{"model": "class-conditioned image diffusion model", "dataset": "patchworks of several textures", "train_examples": 36250, "image_size": 32, "horizontal_flip": true, "conditioning": "class", "arch": "uvit", "objective": "edm", "cond_dim": 128, "targets": ["centre pattern"], "num_classes": 32, "cond_dropout": 0.1, "norm": "rmsnorm", "norm_position": "res_post", "activation": "geglu", "mlp_ratio": 2.67, "head_dim": 32, "fused_qkv": false, "qk_norm": true, "parallel_block": false, "inner_norm": false, "drop_path": 0.15, "patch_size": [4, 4], "layers": 6, "width": 320, "positions": "learned", "init": "torch_default", "optimizer": "adamw", "lr": 0.0015, "beta1": 0.9, "beta2": 0.999, "eps": 1e-10, "grad_clip": 5.0, "steps": 11900, "batch_size": 128, "epochs": 42.0, "lr_schedule": "step", "warmup_steps": 2380, "weight_decay": 0.4}
Rows from block 3, named by matrix and row number. Rows with one number belong to one attention dimension. Each number is 200 + 40 x the weight over its row's rms, rounded and kept within 0 to 999. All counts start at 0. After the name is the row's rms in percent of the matrix's.
# v: attention value (model.blocks.3.attn.v.weight, 320x320), inputs 0-159
# proj: attention output (model.blocks.3.attn.proj.weight, 320x320, transposed), outputs 0-159
v.262,094,253,159,266,264,171,219,258,189,138,230,123,213,162,186,218,214,199,171,192,219,187,101,175,188,177,232,206,186,268,295,222,222,124,235,161,190,266,180,163,157,197,158,170,261,279,155,180,264,215,206,216,240,196,196,148,211,196,150,163,192,231,303,147,200,196,170,161,204,229,211,169,192,178,172,212,161,233,229,207,214,145,207,168,150,196,155,161,235,221,143,264,183,186,239,196,196,214,298,195,199,198,185,184,231,186,232,172,193,181,229,171,114,179,177,169,252,301,151,224,203,182,171,205,203,169,237,235,242,215,235,186,241,170,224,262,284,266,259,286,212,191,277,225,190,213,101,303,211,208,223,194,216,218,192,171,233,162,243,212,182
proj.262,106,139,214,207,147,173,229,187,216,117,241,198,284,262,165,210,204,196,153,216,211,197,270,238,258,167,113,199,199,200,202,244,184,215,260,184,234,192,242,231,171,168,217,249,142,166,246,175,116,159,215,197,219,196,220,192,134,202,178,221,217,189,72,229,232,245,232,185,195,220,256,227,201,187,150,189,250,200,185,262,179,227,208,162,191,176,276,258,213,190,210,128,241,170,188,282,218,215,214,154,221,240,190,198,152,225,220,212,170,198,217,225,192,137,214,233,208,227,195,246,262,236,174,145,184,231,162,198,194,180,205,214,195,214,132,209,191,166,155,244,177,191,227,159,221,188,242,202,201,235,188,176,200,142,183,217,179,179,143,181,254
v.263,095,245,238,200,195,226,216,174,179,231,186,217,152,191,187,220,216,210,264,159,163,262,227,165,223,127,210,111,122,159,140,153,155,197,233,195,204,221,174,244,186,151,191,207,241,189,325,173,124,230,157,184,197,166,197,182,149,233,202,213,170,204,221,172,226,190,226,210,229,187,160,168,206,166,150,212,247,205,188,159,217,210,250,201,254,173,217,209,160,212,96,221,194,226,148,244,193,202,194,227,177,206,152,233,0,200,154,135,255,164,220,184,251,215,203,170,169,181,195,217,206,185,234,246,245,208,172,215,292,215,225,364,285,227,245,225,163,178,144,246,158,194,242,178,182,61,199,152,191,208,197,191,233,197,246,198,192,186,203,232,195
proj.263,086,213,245,254,207,209,132,207,257,246,186,158,213,185,213,200,225,259,262,228,201,229,182,117,170,188,193,216,221,161,294,174,231,188,157,166,228,160,223,169,164,307,207,165,169,172,144,231,177,192,254,211,201,202,157,255,221,114,228,181,202,200,210,194,259,130,192,150,196,148,179,240,236,201,260,172,201,175,182,167,189,174,121,246,220,266,212,212,245,182,272,188,107,125,439,221,187,196,167,229,197,203,198,179,327,245,188,296,138,216,270,153,114,138,225,176,264,186,187,114,189,181,164,222,166,204,245,227,198,226,152,51,219,226,130,115,232,228,187,197,172,169,180,223,195,247,258,265,170,191,236,198,179,164,176,176,192,200,144,216,210
v.264,117,169,212,142,106,213,175,145,190,204,207,199,208,226,109,228,223,218,189,250,179,192,189,257,224,203,208,170,192,161,240,181,247,270,264,199,211,212,199,222,155,167,103,182,159,185,224,215,125,250,141,185,196,188,189,226,170,193,216,237,201,132,187,205,183,185,173,220,201,241,179,233,267,229,229,136,151,281,163,268,168,200,229,143,242,213,189,285,142,212,202,191,180,260,221,280,196,196,224,232,196,163,231,213,208,214,141,154,220,118,225,236,152,222,203,171,322,93,190,181,236,157,215,114,186,163,270,212,261,187,266,188,230,195,165,192,216,258,156,196,200,191,206,216,173,241,229,228,268,202,200,253,239,201,229,240,192,243,256,176,164
proj.264,122,258,188,208,265,192,164,233,210,283,159,208,176,194,231,202,258,216,205,235,261,187,201,87,174,213,184,235,183,193,234,196,187,184,233,157,194,207,233,139,223,298,212,195,288,241,174,162,229,186,213,223,213,218,211,212,191,185,173,142,212,231,183,230,242,122,207,167,149,158,255,263,172,238,174,251,200,143,196,192,215,232,199,259,197,222,257,195,211,167,199,190,224,150,206,225,200,171,165,193,199,250,193,182,262,174,216,250,171,199,246,176,226,123,194,190,64,235,129,197,149,279,171,267,183,239,194,212,231,204,183,175,149,245,170,198,238,117,245,161,184,270,159,214,191,188,212,200,141,210,181,194,146,237,175,122,231,163,133,190,249
v.265,110,150,226,186,180,200,211,184,241,199,239,166,256,164,161,186,182,171,219,250,199,210,270,162,224,179,239,165,178,137,197,182,225,191,127,257,217,99,168,143,224,155,175,149,197,158,60,209,239,225,228,206,152,131,256,254,192,161,176,226,284,227,199,230,210,282,172,198,192,222,234,206,152,201,246,283,195,209,231,277,118,191,199,237,124,171,182,222,223,205,187,198,188,163,233,181,244,223,226,197,245,200,237,200,194,228,205,295,210,271,199,206,191,241,183,123,159,235,164,223,138,209,208,237,122,149,181,150,205,252,201,200,200,192,163,191,238,229,253,176,216,231,193,209,170,231,145,131,198,197,208,233,121,187,140,188,195,256,189,192,116
proj.265,113,241,184,109,201,265,307,222,105,158,220,182,159,205,178,186,218,182,194,169,243,233,319,259,237,233,194,267,191,209,219,254,194,206,310,163,227,242,135,170,155,191,153,206,195,152,310,178,174,170,206,237,183,217,199,225,164,208,224,173,219,178,215,156,243,230,158,225,254,164,212,162,221,227,173,202,188,221,263,188,208,214,208,128,172,222,196,178,218,206,174,226,245,209,105,222,123,197,182,121,189,308,180,199,199,225,160,148,216,167,194,230,167,202,214,261,185,139,270,193,211,176,176,157,275,270,219,119,247,164,154,232,279,215,242,209,190,160,227,226,159,225,167,178,167,210,244,220,217,225,142,184,237,222,236,232,221,169,237,192,202
v.266,109,162,197,229,226,229,249,223,196,214,204,222,206,156,274,226,175,184,184,158,173,209,210,177,207,218,169,240,195,244,169,233,214,214,225,187,194,193,216,238,182,225,222,171,167,260,248,201,167,182,181,259,252,212,167,133,102,184,182,159,160,164,224,225,175,209,227,179,194,134,146,203,252,144,270,261,154,228,210,117,180,148,181,212,122,186,137,173,201,205,253,184,207,185,167,166,201,273,188,166,160,237,221,316,219,272,245,201,162,305,194,193,196,165,229,244,210,204,138,246,254,161,184,220,223,242,203,213,262,211,213,204,189,210,136,196,172,241,238,162,168,199,218,172,200,224,49,264,265,196,207,154,248,209,196,196,272,91,201,215,231
proj.266,119,179,226,263,210,166,234,203,155,219,164,136,220,160,181,205,235,174,180,185,178,234,106,264,219,224,225,216,237,175,164,189,191,197,84,176,229,196,277,230,226,214,217,273,250,237,177,207,261,185,166,248,169,234,244,189,266,241,147,211,235,189,189,219,167,200,193,212,185,257,148,199,191,164,161,169,203,171,153,201,206,198,168,203,234,176,272,254,244,198,188,227,231,277,139,234,222,206,234,249,197,221,258,176,172,178,175,186,176,187,204,200,217,209,191,188,203,190,172,256,101,219,232,197,118,158,208,277,198,150,314,200,70,262,234,233,244,109,176,266,174,168,167,252,176,143,233,137,198,220,132,179,195,206,223,223,204,227,205,223,200
v.267,104,171,185,272,333,279,260,269,236,225,242,189,201,134,147,219,161,226,231,237,151,181,281,231,212,249,166,183,231,204,241,215,198,170,204,152,204,167,191,249,278,165,179,255,160,219,159,229,195,229,214,205,240,180,206,218,210,268,243,154,188,142,192,183,226,143,190,212,211,160,194,201,242,230,160,239,222,228,276,187,180,182,206,252,214,214,164,150,185,217,182,282,229,148,222,175,280,228,155,209,268,212,229,227,189,165,219,223,207,166,172,230,168,207,136,234,268,229,105,230,244,135,179,124,198,207,235,209,171,222,182,206,192,195,213,246,252,234,182,240,209,196,148,254,237,180,219,176,266,170,207,195,170,154,145,184,284,240,212,223,203
proj.267,113,184,168,113,148,204,206,175,194,173,239,154,210,249,192,187,263,217,173,220,213,257,260,185,148,223,199,172,170,232,143,206,206,258,229,130,229,221,183,159,211,193,192,232,202,143,213,272,231,234,214,257,250,225,153,136,204,242,181,223,218,272,200,272,182,241,216,214,283,161,235,158,213,240,183,142,195,164,193,309,178,165,194,187,187,185,226,203,215,194,239,137,184,304,230,173,282,125,190,216,155,228,162,144,237,240,140,239,213,176,187,220,222,200,232,216,226,233,291,158,177,233,192,253,135,174,245,232,252,230,264,179,291,225,231,195,159,199,273,193,209,160,203,180,164,198,185,214,265,136,203,181,187,227,246,190,118,143,203,196,154
v.268,114,189,218,105,246,136,195,280,222,204,150,276,182,107,200,216,179,232,186,166,184,174,225,172,244,225,201,192,209,257,202,179,237,220,245,206,183,144,206,252,238,212,197,229,137,165,205,194,196,177,210,221,206,225,162,249,212,164,177,223,179,146,187,167,209,124,200,245,204,240,170,229,218,217,164,188,154,207,162,225,103,210,154,207,227,144,172,236,227,129,209,251,192,192,201,279,302,264,198,203,222,137,140,198,162,224,237,173,152,184,172,176,197,188,144,223,223,141,265,211,218,235,185,235,215,121,199,260,266,158,170,270,170,204,233,146,203,160,209,206,226,236,174,165,169,166,229,223,239,185,203,218,190,158,169,229,227,131,177,243,203
proj.268,119,208,118,315,270,241,174,230,244,232,159,214,177,191,233,144,236,138,183,206,177,163,160,169,174,265,192,199,156,112,108,202,266,212,226,226,219,216,228,213,201,244,196,173,256,240,222,210,239,223,222,196,224,160,247,191,177,240,214,205,253,213,223,192,167,156,207,124,119,220,226,148,100,223,202,232,242,171,226,200,190,207,181,235,156,190,232,162,168,227,177,201,208,228,50,184,119,203,239,209,217,141,223,225,236,194,199,237,196,164,169,171,231,165,184,136,185,228,186,231,196,221,267,229,188,237,218,243,164,144,188,135,145,312,185,300,159,239,119,204,209,172,168,235,199,167,216,167,191,197,222,198,201,217,165,185,232,272,143,188,188
v.269,119,174,182,165,162,233,241,199,192,234,186,248,222,269,261,198,215,178,214,234,201,189,169,181,256,231,159,216,167,228,182,202,156,156,202,199,201,221,254,207,307,165,199,239,234,164,101,247,228,183,278,191,292,191,156,214,188,211,235,178,222,244,251,198,205,249,244,214,195,182,266,197,177,232,185,151,139,189,174,170,234,302,150,196,182,161,168,240,187,256,236,229,140,284,232,201,171,218,170,240,267,282,223,151,116,201,216,175,194,194,178,264,165,212,221,45,210,253,254,191,148,208,170,159,126,159,167,214,165,210,202,226,230,194,220,169,241,134,214,269,267,176,202,172,218,186,264,197,157,189,211,143,201,181,167,253,249,213,168,227,214
proj.269,114,249,160,149,224,112,200,180,218,249,204,155,119,136,165,245,278,213,201,227,242,172,211,231,244,133,193,218,175,98,155,199,186,256,218,183,186,206,183,237,116,155,148,149,184,232,269,213,211,193,254,157,212,149,209,177,169,276,222,208,180,172,114,188,218,238,124,220,210,210,190,158,257,242,223,198,219,260,182,155,214,206,284,240,176,218,192,137,215,147,235,192,221,230,113,192,208,187,223,130,220,186,199,193,231,164,234,232,228,184,190,254,282,191,184,292,211,178,187,176,212,188,258,154,296,203,104,194,187,188,139,191,152,180,297,195,218,212,156,232,143,186,236,267,188,197,154,193,225,253,242,205,220,183,169,166,217,185,210,249,209
v.270,108,258,265,221,254,240,186,175,182,289,176,166,193,227,180,214,174,179,234,256,198,211,198,235,144,185,259,150,255,202,238,204,148,152,215,183,185,195,196,168,143,198,249,156,175,177,325,248,254,186,154,211,203,204,142,150,183,199,188,184,174,244,280,204,158,200,320,211,198,147,200,132,259,164,209,193,195,144,203,208,256,197,239,270,245,195,163,170,173,199,160,288,170,201,197,152,161,202,181,177,116,217,120,194,137,190,220,155,233,264,236,170,208,174,250,215,187,199,175,181,189,234,217,232,227,249,192,240,261,263,137,154,193,177,145,153,159,244,157,288,181,207,230,134,187,206,113,169,180,215,209,265,252,284,233,198,217,169,166,151,212
proj.270,117,132,237,242,163,222,149,228,238,193,181,220,215,187,238,214,133,199,207,170,184,159,157,214,200,239,214,220,208,176,241,147,175,158,129,232,238,106,238,234,308,227,244,223,170,255,115,125,176,172,199,224,148,233,184,198,299,49,248,254,193,204,255,185,235,214,187,154,172,222,143,290,161,159,249,186,259,202,171,154,227,173,192,213,205,192,181,290,243,191,224,143,149,169,169,207,157,195,260,253,213,213,227,192,177,229,166,213,182,206,198,198,226,257,173,172,265,276,204,230,170,161,158,201,134,121,219,182,158,177,240,174,140,146,197,237,150,185,223,215,212,193,167,153,228,270,240,195,150,279,164,174,137,191,200,202,164,164,153,239,177
v.271,094,165,214,163,164,245,257,171,215,210,227,174,208,238,247,212,188,178,177,290,244,154,168,240,238,233,211,226,345,224,278,228,187,222,182,225,213,159,277,231,198,231,252,254,210,211,214,255,283,204,268,189,170,243,242,206,240,161,148,184,206,181,210,248,234,211,289,204,211,151,278,206,208,201,233,151,180,219,186,142,246,244,212,221,202,286,153,219,148,175,242,168,251,248,228,135,247,169,239,201,223,260,168,211,322,129,218,205,258,271,230,215,160,229,214,183,257,210,251,180,217,186,203,153,158,199,121,207,129,201,180,87,181,169,142,204,140,180,224,282,225,222,184,228,214,204,204,161,157,202,186,222,181,216,184,175,242,265,180,148,232
proj.271,104,232,182,165,190,215,224,300,232,203,245,251,156,164,228,229,156,123,164,139,217,182,224,271,201,197,202,111,205,226,88,233,181,252,189,204,184,201,195,243,308,61,232,184,136,237,139,174,203,181,175,160,216,230,193,118,170,216,239,190,173,222,242,228,141,249,174,219,168,231,155,166,195,198,203,183,243,189,189,215,212,206,212,214,177,182,184,182,172,216,198,191,185,230,378,137,190,245,242,151,164,199,181,170,91,129,191,139,260,184,75,222,288,256,172,189,193,224,188,195,205,171,191,202,202,127,189,139,176,179,199,293,202,147,273,246,135,202,230,239,219,172,189,180,215,203,116,172,263,195,179,206,192,212,258,269,161,200,269,203,165
v.272,102,194,218,206,99,170,209,131,214,178,202,192,194,210,272,186,160,169,215,184,246,194,150,206,197,195,252,221,194,123,130,240,218,210,180,194,202,243,148,152,207,193,219,228,238,213,209,204,149,241,222,191,182,208,217,246,195,188,228,192,197,144,217,212,179,222,204,173,205,146,182,230,158,246,314,185,213,198,179,217,259,259,156,212,205,165,195,135,157,231,181,92,204,156,160,144,205,172,201,205,202,161,178,175,211,242,191,190,201,276,248,189,191,198,171,162,130,204,158,221,218,234,174,190,200,249,211,236,263,164,246,135,192,205,279,204,189,163,221,150,195,180,138,247,134,232,170,181,193,189,188,148,259,102,213,230,170,278,199,128,166
proj.272,115,190,194,190,289,243,178,107,198,168,177,175,183,205,181,151,162,218,197,193,154,176,211,217,220,204,129,189,279,221,211,215,179,216,197,185,167,181,254,260,176,227,166,197,227,166,213,214,248,204,156,150,220,189,249,241,167,207,104,175,158,177,110,223,192,157,184,186,237,267,192,201,196,236,156,203,241,242,213,245,123,240,166,92,195,219,121,186,198,179,225,268,188,219,262,202,230,262,187,240,242,176,204,238,186,196,182,214,181,198,169,212,237,258,249,221,184,183,173,173,152,139,289,138,221,132,152,197,204,209,227,218,239,291,190,195,241,217,201,215,233,208,194,231,320,193,218,241,210,234,162,252,161,216,237,205,283,219,206,280,264
v.273,099,206,234,229,254,257,214,197,195,182,162,154,204,154,159,208,184,185,213,256,186,212,254,142,241,154,226,134,141,169,161,176,183,162,217,193,216,172,180,183,195,173,141,157,234,187,145,194,205,252,203,195,181,206,201,187,196,160,199,195,264,242,252,170,197,236,217,202,230,163,204,147,194,178,247,248,199,245,208,248,207,188,169,213,192,140,168,163,207,247,106,244,164,208,219,212,219,230,241,242,186,195,160,132,55,232,193,177,222,260,228,214,152,237,179,93,141,235,141,237,124,193,199,209,175,173,171,181,304,275,269,309,256,184,206,182,231,239,188,278,216,216,223,163,139,131,105,180,201,187,213,169,236,158,184,213,158,195,187,212,174
proj.273,100,168,200,169,198,188,205,174,227,215,188,193,178,193,185,166,247,233,221,186,275,175,252,237,249,216,168,230,184,161,274,209,259,232,241,99,251,196,227,207,125,262,182,208,175,110,237,170,194,171,214,209,228,180,197,268,207,150,174,178,194,178,156,184,262,217,198,152,266,187,213,225,263,206,196,201,239,215,205,205,227,201,141,173,164,259,229,207,253,144,254,178,180,138,245,230,115,200,214,157,265,276,157,218,246,249,202,257,160,164,234,196,151,169,278,205,226,177,231,152,211,152,219,159,256,235,221,197,238,162,100,101,208,262,172,184,221,223,168,224,150,169,187,208,168,250,266,270,178,209,187,164,184,164,189,225,197,159,176,225,227
v.274,102,162,190,148,141,179,251,201,245,215,148,194,223,127,220,235,152,179,182,135,265,219,225,171,277,135,256,170,232,177,147,222,235,245,223,224,192,87,227,205,181,245,129,183,167,196,221,221,222,182,213,219,168,189,272,166,174,132,148,144,253,163,247,187,243,228,220,173,199,201,193,198,182,204,173,204,204,202,165,204,110,179,158,210,195,191,159,229,203,189,245,228,230,262,212,169,358,169,204,158,175,266,166,215,221,211,194,258,221,291,223,203,210,243,166,185,212,172,203,233,261,202,229,217,176,209,199,190,227,280,213,191,195,248,147,220,280,153,243,201,173,224,301,175,197,224,220,177,166,207,187,262,229,230,193,193,204,129,220,244,187
proj.274,116,214,174,246,256,311,221,284,116,202,224,204,156,235,225,203,243,201,211,162,209,164,298,265,189,191,171,199,193,171,194,159,177,215,271,144,217,199,171,269,247,217,147,258,242,184,205,144,170,176,183,203,210,201,199,229,149,260,219,132,169,197,231,177,213,182,197,248,158,161,190,202,195,222,172,191,221,142,231,127,200,184,154,202,174,193,272,135,205,174,198,216,244,199,411,203,105,228,285,153,186,235,235,232,208,151,218,196,188,212,129,161,208,214,213,194,174,252,229,209,179,258,211,200,230,175,187,206,176,122,188,217,218,155,282,202,104,189,154,209,110,165,129,182,174,189,194,225,266,232,165,144,272,231,220,247,186,244,201,162,207
v.275,108,213,194,239,213,214,253,171,181,177,162,134,186,168,157,203,181,173,156,219,230,141,277,173,254,225,182,239,256,200,249,194,145,252,295,188,235,293,253,189,159,274,175,188,176,220,132,158,239,192,199,186,255,266,169,159,256,165,213,180,258,240,190,205,161,257,214,225,217,220,206,183,218,201,267,183,208,271,125,161,229,213,137,270,188,237,168,186,170,185,225,213,197,199,206,201,217,218,197,255,128,130,161,147,357,247,208,219,207,191,211,231,123,206,224,203,191,192,227,198,155,175,194,192,142,206,203,152,167,193,229,137,194,199,191,137,154,261,189,177,214,230,168,154,145,240,197,226,229,178,209,124,243,231,206,167,153,155,223,174,232
proj.275,114,137,162,147,162,94,189,226,231,256,115,294,198,232,225,171,183,202,154,180,219,143,67,241,224,195,144,164,126,199,145,203,277,202,157,162,146,241,265,230,236,152,177,214,198,229,214,139,272,194,140,180,208,175,268,204,202,221,128,153,196,240,210,256,133,270,206,191,201,225,182,225,209,200,174,264,228,222,226,226,240,195,217,156,226,234,225,212,195,175,178,171,260,203,189,219,156,214,234,208,237,228,167,214,120,145,235,142,234,199,174,220,285,227,265,158,195,234,178,215,247,245,255,176,258,244,205,209,212,187,191,263,96,233,212,268,302,224,231,204,261,180,198,185,182,196,159,206,237,152,163,190,193,175,189,280,215,167,178,215,209
v.276,110,128,220,161,132,174,136,142,170,252,257,228,209,262,211,195,263,171,235,148,161,279,249,194,125,242,161,205,185,176,136,191,193,227,160,220,208,202,224,146,247,185,299,208,156,169,161,191,172,213,218,207,172,92,183,231,179,231,239,208,148,184,180,255,151,172,235,271,182,178,200,248,224,125,208,222,218,209,200,210,122,149,172,306,208,115,181,262,214,155,243,214,160,172,168,313,240,173,132,186,257,245,184,238,163,232,169,168,185,156,179,228,242,172,244,185,250,165,209,185,228,215,223,233,200,145,194,225,207,109,207,178,204,205,221,149,163,171,222,75,155,175,184,198,208,258,212,128,206,201,225,183,164,187,212,251,212,228,190,218,173
proj.276,134,229,204,219,240,201,210,232,258,206,167,120,214,162,230,230,215,166,271,246,166,264,149,180,187,188,210,313,207,143,140,207,154,146,227,254,201,161,149,184,167,248,136,163,284,269,245,241,226,171,234,226,199,238,195,194,230,233,190,203,204,138,241,199,232,189,119,209,150,144,193,149,180,188,251,230,147,239,208,127,238,249,256,214,219,283,137,241,207,202,151,248,185,206,225,129,172,204,187,206,196,145,207,145,263,232,217,225,200,211,177,221,157,213,137,257,182,106,206,228,131,230,215,188,178,237,170,244,163,268,223,209,220,193,194,201,248,152,222,217,218,251,154,232,285,132,273,156,154,251,188,185,232,199,240,150,247,248,206,239,199
v.277,114,201,154,232,199,209,219,232,192,269,186,175,199,54,226,174,238,186,205,141,266,201,384,159,242,235,196,216,187,256,228,171,201,237,243,215,210,208,240,215,175,185,226,244,202,237,243,195,198,168,186,228,161,206,183,286,231,245,333,204,183,216,157,232,239,239,234,210,209,240,180,167,148,233,152,285,173,160,200,208,190,220,249,222,188,168,150,245,164,185,151,214,209,222,208,158,220,228,224,250,208,171,152,245,206,210,222,192,212,143,255,200,214,173,132,184,197,196,235,186,163,207,199,219,219,146,213,224,144,170,197,220,212,198,170,277,191,215,182,124,211,253,142,214,164,192,172,205,201,172,210,133,173,227,264,206,197,187,207,227,209
proj.277,117,224,171,106,193,157,187,157,230,156,187,169,218,238,181,163,167,210,209,183,161,183,39,212,181,174,223,213,178,140,147,219,275,237,154,250,232,257,212,250,192,231,213,178,110,186,230,209,160,216,205,252,213,213,243,185,177,218,145,198,284,302,239,246,190,206,208,168,231,181,189,227,229,197,201,195,240,263,167,200,206,213,198,186,218,239,209,169,227,239,181,209,167,129,155,293,225,207,215,216,153,125,213,209,189,189,184,185,256,197,154,242,232,254,288,198,286,197,240,212,225,166,237,183,182,260,213,198,234,206,143,194,235,272,156,187,242,220,235,238,193,176,225,238,181,132,203,179,230,218,198,326,144,148,157,193,287,218,169,174,266
v.278,109,194,236,217,162,193,275,296,197,201,177,170,228,204,233,222,104,232,217,197,217,201,125,244,256,170,233,236,218,147,165,196,250,221,244,299,196,216,221,263,231,235,128,232,196,154,227,264,86,198,176,180,194,174,209,229,200,169,244,236,207,171,187,184,157,193,193,169,196,247,158,172,164,222,197,156,221,200,177,161,249,224,263,181,205,220,163,132,190,218,201,99,229,258,224,158,181,154,208,225,175,176,198,202,207,176,221,166,234,111,191,167,242,193,208,210,236,207,252,224,312,235,185,186,227,241,178,170,129,251,204,272,158,188,181,215,168,161,171,163,236,189,225,252,220,113,298,191,215,182,183,237,176,148,149,214,175,239,265,173,208
proj.278,109,294,215,163,209,276,131,199,214,249,234,229,155,235,245,191,218,169,189,124,236,253,217,128,141,182,173,144,229,174,182,175,264,181,248,147,211,227,139,197,271,197,202,176,254,195,181,203,165,217,206,197,244,193,213,182,141,261,201,160,165,328,209,191,193,223,244,218,229,235,214,167,197,279,217,146,200,152,244,231,173,160,148,200,257,195,229,182,213,176,197,265,200,192,0,210,238,215,217,162,146,181,180,142,193,141,195,215,230,228,193,161,172,191,176,204,111,200,183,201,162,177,222,254,187,152,180,195,217,204,130,207,285,230,231,150,174,279,184,175,172,181,199,195,165,214,158,235,210,168,194,218,207,249,177,241,145,228,214,162,182
v.279,107,222,220,212,216,199,166,188,198,196,188,233,196,258,271,224,283,258,230,228,209,166,124,214,171,225,181,188,170,183,196,258,230,191,182,273,187,167,174,145,210,227,169,196,221,193,199,128,190,149,272,238,240,225,181,209,184,205,166,263,197,221,192,197,271,165,147,185,177,222,227,135,208,225,133,129,123,219,174,200,219,269,176,130,241,202,182,242,171,176,241,181,159,188,193,282,171,241,239,241,244,208,300,216,216,134,185,186,176,246,252,223,134,273,181,187,247,188,249,192,163,190,202,185,202,185,170,252,207,145,203,182,216,224,224,189,142,184,248,291,266,225,207,186,244,186,236,266,210,234,210,178,254,215,191,217,238,228,154,175,159
proj.279,127,239,151,257,229,104,200,210,200,176,268,177,242,104,167,233,227,156,230,225,207,207,250,138,261,224,252,169,242,243,187,143,198,291,222,237,239,250,228,232,157,214,197,200,159,242,221,233,173,224,258,274,244,160,230,228,205,190,235,234,241,150,187,177,199,170,164,164,209,210,212,186,253,273,210,175,259,227,149,212,131,183,232,206,113,191,199,133,234,237,237,147,196,241,135,174,257,159,198,162,170,143,119,265,188,207,260,207,189,229,226,209,176,150,214,164,214,251,97,188,249,176,226,228,222,178,159,112,251,254,144,198,223,200,158,187,193,170,114,171,138,177,232,179,199,214,211,141,177,200,280,213,172,224,180,147,133,214,205,168,186
v.280,115,272,197,213,219,166,229,121,176,196,159,270,227,199,253,235,174,188,188,233,203,206,127,221,204,205,133,194,235,227,153,180,283,223,199,176,208,212,211,112,210,199,215,171,192,187,226,191,177,208,187,205,280,149,215,130,152,199,214,120,180,190,209,197,275,228,191,169,200,168,245,320,218,245,271,199,212,206,252,169,177,178,143,163,170,213,185,225,209,200,235,149,208,236,221,213,230,139,172,189,171,181,194,303,217,229,254,197,188,235,202,225,223,134,196,128,198,190,182,238,257,198,197,190,183,191,197,189,240,185,244,219,223,251,218,191,160,189,206,144,175,200,305,206,206,209,222,219,153,190,191,147,230,160,152,193,213,156,223,204,215
proj.280,115,229,207,201,143,174,185,307,175,219,254,155,209,216,224,202,187,210,165,108,259,265,215,234,203,137,170,229,172,136,131,204,188,163,287,245,246,223,186,164,210,191,154,228,210,239,235,196,168,151,205,287,211,232,163,257,227,247,171,169,181,168,174,145,160,162,193,211,175,207,207,150,212,199,188,197,121,179,159,273,212,182,215,190,255,245,168,208,227,197,211,208,187,169,319,122,172,333,215,146,208,241,146,174,183,187,200,177,138,205,175,164,149,160,255,242,189,206,197,158,238,249,233,187,191,269,236,242,205,202,228,224,216,190,205,176,303,156,196,208,263,213,187,130,271,228,209,223,274,196,169,200,245,204,229,245,219,250,272,149,168
v.281,101,161,214,232,158,205,293,305,242,232,218,120,202,237,225,188,248,189,239,59,198,214,319,134,249,164,187,198,180,182,177,249,190,206,228,191,194,253,155,222,209,205,164,208,146,259,218,140,183,156,187,194,282,96,185,200,182,219,228,246,274,168,187,183,159,250,193,209,177,241,149,180,203,196,142,256,174,136,185,182,192,273,226,258,221,238,132,205,190,206,279,158,230,161,160,234,199,235,172,159,151,242,231,253,232,220,144,239,184,140,201,221,243,180,212,264,130,136,233,210,215,174,213,197,208,187,206,159,177,196,186,198,188,231,224,196,219,157,205,159,176,221,123,206,219,227,250,236,226,221,207,221,168,289,191,136,229,134,249,227,222
proj.281,121,226,240,191,213,138,176,166,114,281,197,176,207,170,148,287,220,228,250,290,150,202,96,198,159,179,270,215,204,151,231,134,213,169,156,142,202,221,202,226,205,257,136,239,245,203,241,243,257,202,196,185,105,207,236,225,212,209,205,185,229,223,183,251,247,181,189,230,202,187,161,218,205,191,238,209,130,199,182,150,179,151,226,212,212,213,295,206,225,160,168,266,206,251,261,222,187,131,204,202,163,230,256,216,237,158,224,197,216,264,265,215,209,255,186,192,271,188,155,212,130,263,128,162,205,227,158,228,190,222,255,203,167,182,208,191,193,156,210,204,200,159,160,237,148,151,187,174,224,220,203,177,219,183,188,206,204,156,158,154,173
v.282,077,235,225,249,267,191,165,197,145,213,190,160,157,183,165,228,217,192,211,181,221,211,255,149,166,180,199,145,123,141,141,171,221,208,298,176,215,255,192,203,226,271,181,210,162,168,125,133,201,223,172,202,296,243,134,158,237,204,217,194,214,184,227,174,135,141,221,250,201,153,156,203,208,209,170,195,219,236,157,184,171,152,117,269,249,139,209,200,172,209,177,220,145,151,153,307,253,187,110,266,107,125,158,174,186,219,216,196,193,147,168,218,221,192,188,241,190,135,253,243,186,218,230,248,190,199,210,231,206,146,196,294,193,202,262,113,200,184,177,112,188,224,217,199,209,184,244,228,242,191,210,134,225,196,247,146,134,148,202,205,211
proj.282,087,92,189,210,161,153,120,178,256,210,127,253,232,254,224,161,255,249,256,241,190,186,112,160,212,219,187,221,129,176,223,154,218,217,184,184,184,171,266,178,170,237,171,191,210,175,224,236,221,195,236,236,206,164,260,283,283,192,170,188,153,208,202,217,212,215,205,141,190,178,265,204,222,225,169,220,202,198,218,220,200,183,181,181,201,300,191,220,231,177,155,166,216,151,296,229,158,165,240,232,299,185,132,222,244,226,222,207,176,231,255,152,149,208,269,115,241,244,211,195,213,284,215,174,200,233,281,235,156,238,180,158,227,246,147,234,303,266,209,174,253,202,186,174,185,230,231,234,173,172,204,183,175,161,188,260,205,221,143,189,207